{
  "model": "masked spectrogram model",
  "dataset": "simulated sounds of rotating machines with and without faults",
  "hop_length": 160,
  "win_length": 400,
  "mask_ratio": 0.5,
  "hidden_act": "swiglu",
  "bias": "none",
  "inner_norm": false,
  "patch_size": [4, 4],
  "widths": [96, 192],
  "learning_rate": 0.028,
  "gradient_centralization": true,
  "warmup_steps": 800,
  "adamw_weight_decay_other_params": 0.01
}
Rows from block 6 of a small masked spectrogram model, named by matrix and row number. Rows with one number belong to one neuron. Each number is 500 + 40 x the weight over its row's rms, rounded and kept within 0 to 999. All counts start at 0. Numbers have three digits each.
After each neuron's rows are labels from the 100 clips, of 14976, where the neuron reaches its largest size: "strongest on" is what is common among them. Only what is clearly more common there than usual is listed. The data: simulated sounds of rotating machines with and without faults.
# gate: MLP gate (model.blocks.6.mlp.gate.weight, 768x192), inputs 0-47
# fc1: MLP up (model.blocks.6.mlp.fc1.weight, 768x192), inputs 0-47
# fc2: MLP down (model.blocks.6.mlp.fc2.weight, 192x768, transposed), outputs 0-47

gate.484:511564547487437471454505441484555513470513470500513489526532534528461537553450571472520503474502526487463502517476554612476527478585455547519525
fc1.484:500523492465479495526503641524478481579465504521502530483524516535462479467569518434517564514449498431533531479521427524480569499495466553528497
fc2.484:506530531511501462535461504502562537422522464503464486499404481472455513498488529590463428474495474558524514530538531519470493518540467435502530
strongest on: muffled (low-pass); pump; conveyor

gate.473:555461508473570567426528541502504471488488490539490492527566512500536521526450505541532464525540476570501496552464513477455513518505461483490484
fc1.473:547501459529470391553534491445491579497530475490464446458428497541455541514505495501520468473474453493477481484516503510558479530486476463529573
fc2.473:485462497517491590490517458551502513398465502512477479458526532511503522527466567531481569494558545470470447490533457493476461506385471510529473
strongest on: speed: fast; piston engine

gate.68:492550525489486539487502575500519542532476501534523441499511465447517594512457529495495478498534496498495519539591507481517581529532479501534534
fc1.68:460506534521446507432511472526471522561491523523510511478435520458532525411504533411558539488507458519475481492598514536429434503490506454483589
fc2.68:453583495511499507525517525542527525528487465577598502504498466464536488562503512505539550524510452430451446508571523470469455496548525483463551
strongest on: reverberation; text has "room"; text has "reverberant"; conveyor

gate.121:555487479450460482594498554502522494530483492545485471520466463527492437469519535543526462564496470478635576486533460470486482465535522519462416
fc1.121:536503503480539528515474463547515567464526416518467498534502471585523492495483541585539513466482502534454519460495462454452542468504517455537430
fc2.121:479464503537443439483444377462523530571469519465521423507498494539513479523538438525492485526458501582445529510475465484498454572482553480457526
strongest on: piston engine; speed: medium

gate.285:557516463490578511487440511519498483415522451455477489504521448531528506510482494540398535521490459436504507440499540565485476482465415492491545
fc1.285:487532486544473578545539516474491489609528480544497412473505520567520488550453473559560489530527540519453479536546399474508457408456560541522514
fc2.285:491401503445498435501573502478454435494461495470480564483539435472450526441447512432466526510536472446505524455556560545505497523530472552472549
strongest on: compressor; speed: slow

gate.292:489527471523388435475489574445463464536431553605499477505483572445514516505460457460459527497466443517513524521441495440511579477423456484505542
fc1.292:440472526483545510515450527568507541520508485389551523528480483484510529544556481514497498576477514420527484447543531525490460464525525482511529
fc2.292:493515499468464607529488490540514469481529444490544500470476521484559504399482442560521472486497546486495416484529499534533498451481477558573563
strongest on: speed: fast; conveyor

gate.762:490566499467525383509507520484465570529524467462470461528613514491550433496573489524508517466506535516462428499496462516579586511554464502515534
fc1.762:438601571499526584462483479444559529524463442498469484546533548461488530443536539528458531516501542483485449506450581489534489528473415493534534
fc2.762:508416491533553425524526424493483499419537519505534490448424473540471443527522484455486490462510471475476507524571445449454500444549580494479483
strongest on: compressor

gate.50:489478512540493444498467486507490489562500455446454466490539460537558522517476458497537550518437517528506566513484522555526475551473584585500513
fc1.50:577529566496488500446549496477495539447494527525602494588471504427415479475541475539488471425574496425473461515514511411479553463518475438555495
fc2.50:519510530515509450529524438481458573574519576477525479473452494559486534467494492521528527550499490449455527511442557458548532510426565543475447
strongest on: electric motor

gate.214:526488447464494557440522509577495505522460515494613470448500508484531467562517516487474493478528579552491572490504554503483491430553517584432481
fc1.214:529445464533517483474499488475562526538560403471433504577510470508500511536490503536489434487535504528462559553515497476497543489420519484520485
fc2.214:471484489486525516458505539516457485442453436433559463464494548504475497428500471482525532568516525455505489445489479567506488484524539560478481
strongest on: compressor; clipping; muffled (low-pass); text has "clipped"

gate.19:583542499536380517492541495503499565495447478498538439542452595564487464471505482489515526505516459471522472489542434560457550450480528452473601
fc1.19:514508530489401550475458542493529479451484497554469535537504590550554485514448495525493531548394480498493519454557470515480557451498467489554531
fc2.19:533496494510567474549516439478469423504523489464500543482560501506468508566565534510522531463544589512499477550491537505567486535512524534460374
strongest on: reverberation; text has "room"; text has "reverberant"; fan

gate.664:482551463548530553491497491496525517520480482477499477545459426421399470533508508489525476476591522474497523477492464482479484501552444461464537
fc1.664:451453535492484510482539513487467493517489480481524531446544523479565507451526477484569518555439484528554444445486441501525519532495580498501494
fc2.664:525528504478475507518492482492523483503497517525403485563506457450468490539545477500460424461511519533492580553559501456448524431554454493473445
strongest on: muffled (low-pass); piston engine

gate.620:505473464575531505526488515504453476507449523472449506441564425526490561452478552466489547544452463522458483479468476477482536533486473495516506
fc1.620:465439452497484527519575621506580483511437446557493485455500397484478521503500484452455519421398512435474502522542504489482540473497588458522569
fc2.620:425597477494480531518495527432539507565524512467520474557441589482568509490456511548460560487517475498547446500463495523557464506482440498488461
strongest on: piston engine

gate.308:452498488509433438467463556423595551533503551470529531480462473398530558496536464418503555497524463588469541440490584493518467492474491409496574
fc1.308:495485554530556534509463484472521501530462524524415469511552554519504477528450457532511493509458542474451450491506550515513522515492552464476480
fc2.308:472475490447455517494489547452562523523457476499532514529522485444477556512577474436470529491549498543500535493554510484501428483478497462474576
strongest on: conveyor; speed: slow

gate.336:458486519466459485512421575507525585401526478537525542467420475514554516535528544472525485509508464539559493520490502551514523465540501545505497
fc1.336:588498502482495518487486482538474490426478508500588548453507510472518457495567543502486509508585531539469523569410500515544466502547542509522523
fc2.336:518523488586475531470544468495501400546468480557527435572530537461511495516455501534510541497544425501513481417493514490516456568464433443543504
strongest on: rattle; electric motor; machine: piston engine

gate.386:504486508509499518577501549536465459474487494513434506537501490507566492501532553582543479484528498514464518551451545487539542552468505478511497
fc1.386:495531509515500428490498547443493514549537511474556468493410519504471521462491453466467489470493498481484505572530482551536487478466466490610482
fc2.386:464503522513521555526553627491495505550465452484473489488492442525545488496529507554518527550557497449520554494478545510532474510492481554489506
strongest on: speeding up; electric motor

gate.482:531533487559433430490530568510411518487510528525572499454489480499521475527449422517496494488463419518484529469499514446405509479487517462529538
fc1.482:550481530446404497496465458542497515541400401546532496503563478474455469428509496544474483509522490537448497505438559486532542519503542500428629
fc2.482:538480540534535449566552422556415523457524550504521515505507457495512465500490503433505441491451468540495552486515507498410520515499573488534479
strongest on: text has "speed"; speed: medium; pump

gate.372:511463471498482524566441531476424517461545512482514523531569410594418492367509588517490526517476504459507504468496569486479458544514525475470421
fc1.372:430559547516505478492474554553515562487519586525557472479579487487498537558539476465583501497520518510506434528491458537496580455539587476428468
fc2.372:579477489474472565525555477473506406473462495537471483539453557542518418492466471505432512553473473475495557455528468512544434499446403524603565
strongest on: text has "speed"; speed: medium; compressor

gate.461:512522491469512460467499470460465549509489578540440472520511526520552472552543542535478401511396519519470430547448460529493535549511500452515500
fc1.461:554476540471429500498490451539471489487390408474485508412531475511452511592440501461502531504579517451538552501488557533498534560468499540556529
fc2.461:543532495505473489507525434544455504503474549486537471454557464386412469518459541581532523465538519414518483472476595516533544571517523481538516
strongest on: pump; speed: fast

gate.259:512486555541442515539513450570524524556554499511495456462501427491556451507424436551567487544499522528491576492453503462498498512525568500481520
fc1.259:586507397561510449583527569522517488558490549462514460483485436427548474456517481460508539437535487522568540536523578488451549518495441502525501
fc2.259:515563472520505466513415460507539525495546540519536479520482510608501476505457518485539542519557488498571499518538552507532528531488533458584524
strongest on: electric motor; squeal

gate.224:513560526559389592473513553495474502558429600457435522530541516509539579503463480471519465521531498482454488472493496481417521492503504454516463
fc1.224:468508555522518462489489482543494454471476398539514492464507464461518529477558468542446598564473525413498495517529429435508541527543462555597548
fc2.224:548461399482565534442508537483589569482462508484449500495570448449490558535398533434540446516482548517455561483468500483567494508555491502464522
strongest on: piston engine; rattle; machine: conveyor

gate.428:463482450515485495510376468543547494503529446453452472451537452471442498547531490526584478499485461418546522620474545548461504488515483521476484
fc1.428:485490473526520493495530479480521486488447485519527451548512397523493528464462564527522449529489509608559518515554464559530535544443566542434445
fc2.428:497530511476479468536423529569508546550570457516426506494452533468515493533520445513472516445508487388495547514495528385486486496538438429528577
strongest on: rattle

gate.29:510574478547527425598492542487545487519456490506500500508477531509458556452465468487495531456448439419477466496459536492492562459544476574518540
fc1.29:495494455518499510538460472504560435551465467480479543501464506519454581441428556481503501488484468491489454462436500533509527448509478566495535
fc2.29:499409523421511524506483424478479475446529496529501465465531483555498479533523412492537528541487516523524535538513431542518397442486526414541445
strongest on: text has "speed"; compressor; speed: medium

gate.137:564468550527514459546525461466421470454520508497476469436442540502452486526540496483539471515435476494530524503458465538517479553462538516495500
fc1.137:462508507494470500549473471519439528497490509490476453548499514374459491467496442507475503542464505531491514501558485416510548518542499451465513
fc2.137:478541544441577477506510502470479554536523465426501485554469524548544516459440521452520471430461446518528502512466506512469498506536527498467556
strongest on: pump; text has "speed"; speed: medium

gate.474:423560487538452436533501556525495529494510555451576501513485513521565532509484459524455453502474447514509502494503536481466476538603514474514518
fc1.474:493527496530551440488425470613497481515468482415516483527483531511391540507504484458446524482531461512507546497555531524494532499576427578550532
fc2.474:543512418500568542520524412470517469497483451594522464470549491487497432487530543422544531505510504460463460542457506549511440539429504494530505
strongest on: muffled (low-pass); rattle

gate.339:502547492542496526469478444491462534492479525525550437540496591528480487519487426567536436569482473509491438524481458455429464481503509510477543
fc1.339:457504526492497434478506519528502514469487466493480477522522470452450578476495491533475516481503478468497541515481489415509505500500480495521388
fc2.339:496423520461486473527490539490495494529471480462478521476506360527526497463547526424487520424503499466468484485522526522515536478509528523502460
strongest on: conveyor; quiet level

gate.674:534568449511463463472436463463541554472498524479495515481468520438529517448513504378547456492522439510508440464569515485430447514437501434481534
fc1.674:463505493455522503551502507542465469505509452540449478493567466578525456513466474518455502447473528411471472527497476506513538436540509525567471
fc2.674:442451518489532506526490507435539496542515553521532486536439524507483583464466517545542544513562460549444534450506537449508466506445502495510550
strongest on: conveyor

gate.475:526478566457552517427439532502479520525562445495484490545483461526370512515451593479508499459549555525469495529524570481497543509518493538499516
fc1.475:519520504514483434553508480539509433546561467474442504532484554423533507496558481459495503513502448551497552487609451546436474512451464523529453
fc2.475:502457537533434568485527553517455495538497450520456502533554465411565452493456509507526482450468459533475536527456490465575567491506481491582499
strongest on: gearbox

gate.653:434485469516559548518552487503488458523467478513554453529527508480554463446450452472543458526512586451491546544452503502546507542416493514458491
fc1.653:438469486535427436471463487437523475491551485471422505455423454522498509509481497520488556520533529516547534457481483524456425474537473610485481
fc2.653:507546543521524526499499439506537566506529472538502511507538553524508547431459535424478559491528439578457438479464556450482506487466494494415545
strongest on: rattle; pump

gate.666:472503549522555479527494552438489476532534475486538439510455595507508585436497533491557542443511447516525552527492517494451489495462454565455469
fc1.666:496501586458438479417452527509546549436433473475554467514528477506487486573488558422572531472620531463466503496503507524530521560563556502504532
fc2.666:499524450535552457510458495482460489506550479431494469575455526471566562500563501527461544495465388442543475552507475502496527510520533412453415
strongest on: piston engine

gate.490:507482520504500492543379597428423554534490537461477527541493546516509534486531497473522536407417466425514441501502525511530457500494487561508553
fc1.490:538533459509503460469568523561544484494510463503550496514487534433452497449489549471476548510587462460541529477513446468492562515557482380513506
fc2.490:509468490463552509489474575459432539540522529500510505445480562530512472474527468441520497472436537491485450504504539577552484531452559618554481
strongest on: conveyor

gate.607:483491509578495487435459507517451428493518511580554546521532514543449593519404486537550509448527477523522477536474499520420495458540531578510458
fc1.607:544551465523498552513471480509534449511468455556494480471506503527448483571446552462454471525556520465449557465524565531474538485515537497520539
fc2.607:467478489487489473465499495488478566492455481437450408530470496500489493432518468406549442503512443491560493422491475563500463524496560504531491
strongest on: text has "speed"; speed: medium; imbalance; electric motor

gate.205:478537504512481487485483436485469470489428431517492484453554447472446422472494589530490503487471555498557553527517527477521470514533451533493514
fc1.205:435471486494477571472475482498531480551523564470439469503509454502513588482512469487576551436450490482488531510512474612499532528497485530472512
fc2.205:541493528506502449499527408505493568494448451542527497441499538465504410546554507516389538556500502510460475472559576457494472511523541539432460
strongest on: state: faulty; rattle; compressor; piston engine

gate.4:479487521501503617530510478551436537468446534514534547455503541460513504530532506470503545530551446512482555547539427555473538469476434482470459
fc1.4:573549423459508537480454500548572480554552506487470502494535521483488475558471528506497555450532459543585467462538539469512512503550481469502592
fc2.4:486433513513458506481538475539466492478450491568550436511543536448478448457451479479457512553533572423498478499464489540435486509470469472448502
strongest on: speed: fast; turbine

gate.200:494460494487522479462543408527448473544466504494489502478538440421456450486536420533537503566455463535474602501584566468493514558535483507476546
fc1.200:524481435450545568421529472555527500526607508498512526495504499440439479499484443534560498508444483485439540425459466477482510550544473514452537
fc2.200:496472505412538525435474530539539522474632520466566503508560521463465548547589480501501474532440497483513446415523390523528499452502529553445431
strongest on: piston engine

gate.80:547538478539455535568459526521536525522523573480502438501408485514562440538475545385496538491542457535528425506534503452536474502421493464497516
fc1.80:488523447521583519506406516452498524446531463522493452481398510497525527518583512525599474380535466566557446579480482454472509479541529479447413
fc2.80:506476530561467562468516601489474414516494497485513512482503519494455549499553503520529464463449504449488518454524562529430437488500606422513455
strongest on: speed: fast; pump

gate.702:549508451570511509547531558514471444480440497549526541475487493547540439528509504501429529491487409486500484476507493456380494437466473506576526
fc1.702:478542482560539442481512554483524465474499508510488508509406483495529481500494583428467556436504456450532497510471497459456440439509468495547474
fc2.702:484516504475563453479545572471537494541573558470469483457484465481519519528489597497581473440491505470482530501500486497482492499495534439513370
strongest on: speed: fast; compressor; piston engine

gate.136:439515488523477463469550452530531566499540454579492522457484419570495521528506471515457431568529511539471518540453507497532541513543535573540552
fc1.136:530568554593448522586488567530452463516526554520553493538503568483492489487570485516486489539523504440511477493484518502588446455510460527512468
fc2.136:509528492483577478476448439437599524499459448473555551533447498509593531538507487492525460486527490483545548514559471504469491470479456500452504
strongest on: rattle; compressor; electric motor

gate.63:474486467515476527533521406540515503550507459542477523492538461553527521480508513515497517543441416460494430460485429469450569500490560469475489
fc1.63:489481438497424553502520442564513519494539497544490542544524479584513507527508441519528454524486481455505556503541464447513530497503519489408431
fc2.63:530527552533528482494541538476466483506465528473522473481508517489514518504456466506534483464522520522516539459448593569465438466513467586569507
strongest on: reverberation; text has "room"; text has "reverberant"

gate.331:544569516468486514528592598566451486534496547497505453525483539537443421479469484491521524514504492462529459513477530517559475498502524525557554
fc1.331:385514502499541483429443398450458479506506535503502472548482503525481483473439518488495486537526538526449544510542524491512512506498557487567428
fc2.331:519539464519479525530514507539561520450540523439475476568498444408454498559446462475481532501504529499552504557479504505516526474540505511534524
strongest on: speed: slow; compressor

gate.316:512457470519484462503517435576479521456543516443522476481528385551507484498490490449519493471468550494483479465544435492464542501525478484476523
fc1.316:510483514483544536534593499543515498459412490526436519488444543425511541480530462498511418508503498477507450518581543463545500497501521521505430
fc2.316:532431497595469497500561467551457505497517516515509500465488454548538461474497491429489384525537489526510548461495459468451546496504556549533499
strongest on: text has "speed"; speed: medium; pump; machine: piston engine

gate.191:488450515449499488551501532508521508485399457597494529457488467573527481408532540508448494475565476487456572500438502512468536491501517510556577
fc1.191:447475494489500503570492452449527509531487459492466463513489453562502516483504530489455495508482487497514595507457516514462452496450478568551586
fc2.191:471541488455496536453440429440509467538547497408494492541494575444459537507500494522511529495464536513518475527528572517557473522511445488426463
strongest on: text has "speed"; speed: medium; pump; imbalance

gate.637:478478466505496464512479514521503508484494504529542531555517560484507468576461534475528497516488417466518530458457429522401586524507524405492475
fc1.637:476579464501572545495511550506509531410415504419503505545559438478523481465457469499523504448485500432505466482461503519533549561535533467531496
fc2.637:520535535510479484503526409527521477490465493511585518473565607485598568447528453465531474519484487562525477456493510477522512528465513432465572
strongest on: gearbox; speed: slow

gate.178:510506582557505492469512555515538514487447479470514520576497421573518513463509408441447541540510463562534477414499528485495543530443538434496479
fc1.178:478542508530532509458499533466471411485569481562539480533460478524502495495451526495531509489528503487496572459512565535489512447430509511557473
fc2.178:520449519493514514502508449523458519568516473562535569528561490539527438506452435506459519545437503386476479486596521530565531581452532450499480
strongest on: compressor; state: normal; text has "fault"

gate.477:568555498476506461495503457525558472478521488589512501516505499514455506483511474462411560487474535575467436496472533535533472519503483504513550
fc1.477:485483538511541430570518589446452509531527549578560478434528448506467487491474557492555518523557466483510534517516439537517494500468563449515511
fc2.477:514504431448413574558450486545565512480467498460483478506428534465534503451487571479507460434483544525495511498518483509498485473509408528456504
strongest on: speed: slow; bearing knock; thin (high-pass)

gate.468:509491449453477494500485473559543480500543477521561434558478543525520458517524495511498517466457530528522463546456500488509529551511538485473458
fc1.468:512536515449483433439452484539456574497556506520489448535508489466497458547471490530453572508425492540522528505520445543442498552520559494511509
fc2.468:488457503522512445437488484456497527456494517510483562467503430474515593489454522510494481549577474511488518477491531472519536469535483532544490
strongest on: rattle; conveyor

gate.152:490470487532579412492601519528454538465518448487524438503491484456465522489488472467456498556483436458489514527464552434547552561539464520544513
fc1.152:460470500531555410536520531585533509462462476530559460523511481574536488481526498500461581509466433427538459544459476443479543511522481523502519
fc2.152:508446438485470524438458511449549519528478506499457521462498485479450535487478563508570456514515559518510526529520496494517484496473517474381486
strongest on: speed: slow; imbalance; compressor

gate.251:508457476425538553531519420541474526477487475502509526455423476521598499500456566463487455494523576504506440489506488482545459459516561497478461
fc1.251:493499544548503565461485525490552517485531457478485498551579448434425513495480474532523591520522395486503571504458517494507544516467434460506524
fc2.251:497562517501497483489477518544485585422518533445532446477554530491431491502563527416516444446507528527524582451415444553513487481453503491525567
strongest on: compressor; imbalance; thin (high-pass)

gate.531:506513505516594460486582550612461545511490474504520465538561516588483549521471518547527486533510460433498461558471496477522459523565478485460438
fc1.531:513523461439496488452526465466530511577508529512471550459535530416549517449496502565547502535482434460505452490527559536482464547482449462502553
fc2.531:525434528525535465469477462523522556473490487533510508537419530538470593595442498527561517469496517523451561475498534524458494525491483530486473
strongest on: conveyor; reverberation; text has "room"; text has "reverberant"

gate.533:480490537569528442493522551526513469475515424435497532523520523514477466500556453484518529505558429477518436531503465585499588515435526527503555
fc1.533:476513484536574474486477428481389488545487519507400538518512491489524451458452491513506478540445532520574585558477519483540521468492498448492449
fc2.533:477498496548497524526543502483487519469490564464443518444479467513561526522492446397472489527503533456576549538433527449526527505466505498589581
strongest on: piston engine; compressor

gate.11:483512426501508481490446465544479434477488418508510537530451429482503492557577476527499557456432541554490429506510529487492483584550499505500445
fc1.11:480554464502475557491492453516519487487514465475536383518563433571553481509516498511507533500512531482528424529557382480527539588498523476487474
fc2.11:569480561520525550404548447517532442445443493492462518540473537508614442459465458514530428450533493551441571487454473443554462479449484527562520
strongest on: text has "speed"; speed: medium; compressor

gate.94:481516383493508476505482479514547446464500436513502535528546565547497515517541462530514516547520533479571465501510555508493504480451471534536468
fc1.94:519496576535520567438522479488475484525535550510432519513520464489444437462451461589523507444503474509432509555475499473486546545550495498567515
fc2.94:472552461501475488563534621483543519533468457493544490438510486527511520475493514512546521598523425432533519493462557485546502503496475514545536
strongest on: speeding up; electric motor

gate.564:528450513515515553516546497480511484511518446566451491482467469430558486466523462497453521445488493577469548480558504457513451526538449585534552
fc1.564:564474566571564473466470481498515533460472556460507525473515520470458504478627524551475527530500475551510466477469564505571478443525490440465489
fc2.564:524546510565582493541449524553534511520511486496506537519574493513430496535525464452547503489490513509558550492471551455475544578485582429502483
strongest on: electric motor; imbalance

gate.284:428547545524516529465493546491455519497516517474502461496505457493466496455491617512476537517479447444496557565517504524471471516473473422496423
fc1.284:475436511461524439507498512481562435558534521517484451511525454485481540500504513444460497508554456514505430567418521529535525489494566529544496
fc2.284:517526492535444553525619470442466461459474478490533514535506550520540430550505578463541497542529552472440453523493530545539440498510464478481575
strongest on: speed: slow

gate.189:448520462503447486590508496465503473541528520469511477497470507459468472500505498490503560462513500511560519501519421539505508482490537437484444
fc1.189:591496536520526495527515454461450444493457390480553478482455494489524522513507546555560527428451499527622519520489523488498486497478533467545472
fc2.189:430488527494537507479471445481513510444468533551512430439492549497528471548436561509528527502579527507505477533519555524500470412508498554489460
strongest on: pump; fan

gate.84:498459397454548488477485566495523491449466511553515512495507443503447488515528493430477441471530587507478513565517495552573466537547625515496506
fc1.84:543496470459488501497560397530490589476475511482467519454498460499446468517515500481414426508489561504514529490445510481475428470463599579512466
fc2.84:423515451499455477518479496469514501492531476458526541536448423506524537497461507593535538524511486502522541505503460550482497457583441522471497
strongest on: state: faulty; rattle; compressor

gate.453:546421480499494491435569469456555474441490508523512535488471499447474506536479559493521567541483470486520503559476448463487443555549561521514568
fc1.453:520521540531557565456540482495526437446504481443525563533513386490474473510547576486472608482457502499475477537553533477470465520507527524499544
fc2.453:497454461481492507458485535519445521484596498433552469530464545566453495534520512591467516482478463558476516488492541521464564497531489482445393
strongest on: speeding up; speed flutter; squeal

gate.281:474543507498550484561462491461488507569523467436465500494537499518479475472513509488527485562446478482568498556498473454563569600565422400485547
fc1.281:459584492459467477472522398520449511453501504438432562516546537495531446542452441499521498550464495553470530455493491470460445422533422492471509
fc2.281:530411513506545486448446547487519460521469454583559423493499471499485530436466532475471491505507470483465498562485496555493493502382543508504514
strongest on: muffled (low-pass); quiet level; piston engine

gate.692:506448465439458459544519372472526523483454475493516525514460505529467465467484508472510455500519458492493432490339456464483520485517458491461494
fc1.692:416487591448503417450476590506537543506474502518467474482491520523492572441481515458524526468548442442467533471448577465543508510487450530482405
fc2.692:492573487641514548471487569511423459508523528573492479486489494498551496533502482530485538441521470464544451469561466507467480496506511473551556
strongest on: conveyor; compressor

gate.12:447554501504565507484472471447542550481501486491552568481548467423489502556432489451499481525586481467524513518477443552463527453536403508476473
fc1.12:534547437484548514526505584492496517532511518525557503527479439436584492511521491471513443533503506469491519488436520495502501528517417516483471
fc2.12:518545544564447487565552481516502575546475578555502506507547489520501490483571452564526559492463472436510512459489451543516552526556497503480452
strongest on: state: faulty; speed flutter; squeal; machine: electric motor

gate.583:579408482471464518422515509441517455414470543530529479480500514461494577444452499486587497467570484474472527540466484540506471537507566517538498
fc1.583:522487451480509485511493576493474559411535493479520465499472494463466514499486447450436503553540455516515525529437561514551576490494490546494420
fc2.583:556497585536458534471466503524529407490474502510472572493482523518444470517467508448516497517483588520462548528518508461555508503503505422498470
strongest on: rattle; compressor

gate.507:525535416469494499496578451508500494519555532546488509542568411525517530506422479459493434474564486492502548550516503544487502511555491527533580
fc1.507:541546511523493545541537447487530447435435475510526454514479512486555426490492434503545502501488560474485524489490544502519524513499447539462550
fc2.507:579573439527498562464532469501473521535484459579475517483462527423538489482499458446507419445537493450466543547541485496443534484530518462496525
strongest on: rattle; muffled (low-pass); compressor

gate.547:591515505484504437456542437481473525472459481496520423555465573521557477486479485502573528529530441568443411509449489411500464447515521512472470
fc1.547:491493517479404400538482509459463545523528498496474473487443469460404498476514516472500526487568528551462550529565491501546475506481509510492462
fc2.547:479502475519528629508435452519520470525551503558509529484535489496567502552512499634447467488482548496552488462561506531458515455463463509498503
strongest on: speed: fast; conveyor; compressor

gate.223:522489590525516452547525503514518513454525579498555509519467513486439511536605454431491506486387552484491458470449527494534520397537478416507508
fc1.223:437537489488481532480519520507478506453424469526503501548489508469521513448507500489494495502556571441433469524517547508511462494480515501560552
fc2.223:446487532463476508498468458435457481513504518483491546489497546480487457571520478537464565450508454518554470549512472477501569546556521449503497
strongest on: piston engine; gearbox

gate.114:483498499450483501540540450525476474480491453504507530531490396457523503482442488411513570489529495493526532477512443447479537468495550500538599
fc1.114:457491495501488459528491519458501518548409502493457541437532560498486503540458522494470474514436493444494517536422576428487489495446533543519453
fc2.114:495508545527470470522499590460457503425476547574469399502487430517512536426402520541458506514518508551407448525498504532498523503480544523513532
strongest on: compressor; speed: medium; text has "speed"

gate.737:452527520477493511474509499530473488473506446543467491532522493496605488461465445461562493523443454540562474525463497518484486484493573463549519
fc1.737:521456511486480497545551534516490466405404425469478499484532488518479532585450487485489457523518461512468499494516501437439471480516460489520542
fc2.737:538460474503503529536495471510492510538450435466500470551445442458412532503487466500536505451496538510455574490458522552455419545534500441511555
strongest on: reverberation; text has "room"; electric motor

gate.639:482515404602569488437552526478492456485466420523481506517524596457547436494485470411505463513505557560484557501503568502527491492523467481452509
fc1.639:450523495505472481418484492511466525461489497473522534553454564483585500497499410519519532394511510555556564472507543512483454491596444452510547
fc2.639:554500609494498509592499478561517554430530457475533475466480463475507483566506470505520451514519446473536511497503547512510480477541526555469490
strongest on: gearbox; turbine

gate.502:542523452461484464543466537552497479488476438481555530494442511494560576549513555407516474471416500530498473511550462474517463486477512486508460
fc1.502:544468601568490529541480480493463535470473548507521507521532492418443442470486454536503571519496451432522537453445488517508537467560481598486562
fc2.502:463483418481543492472466478479529473505549479558465485489515530531494497481489580464529481502538565507437485532483554442524490549466505418494463
strongest on: speed: fast; gearbox; electric motor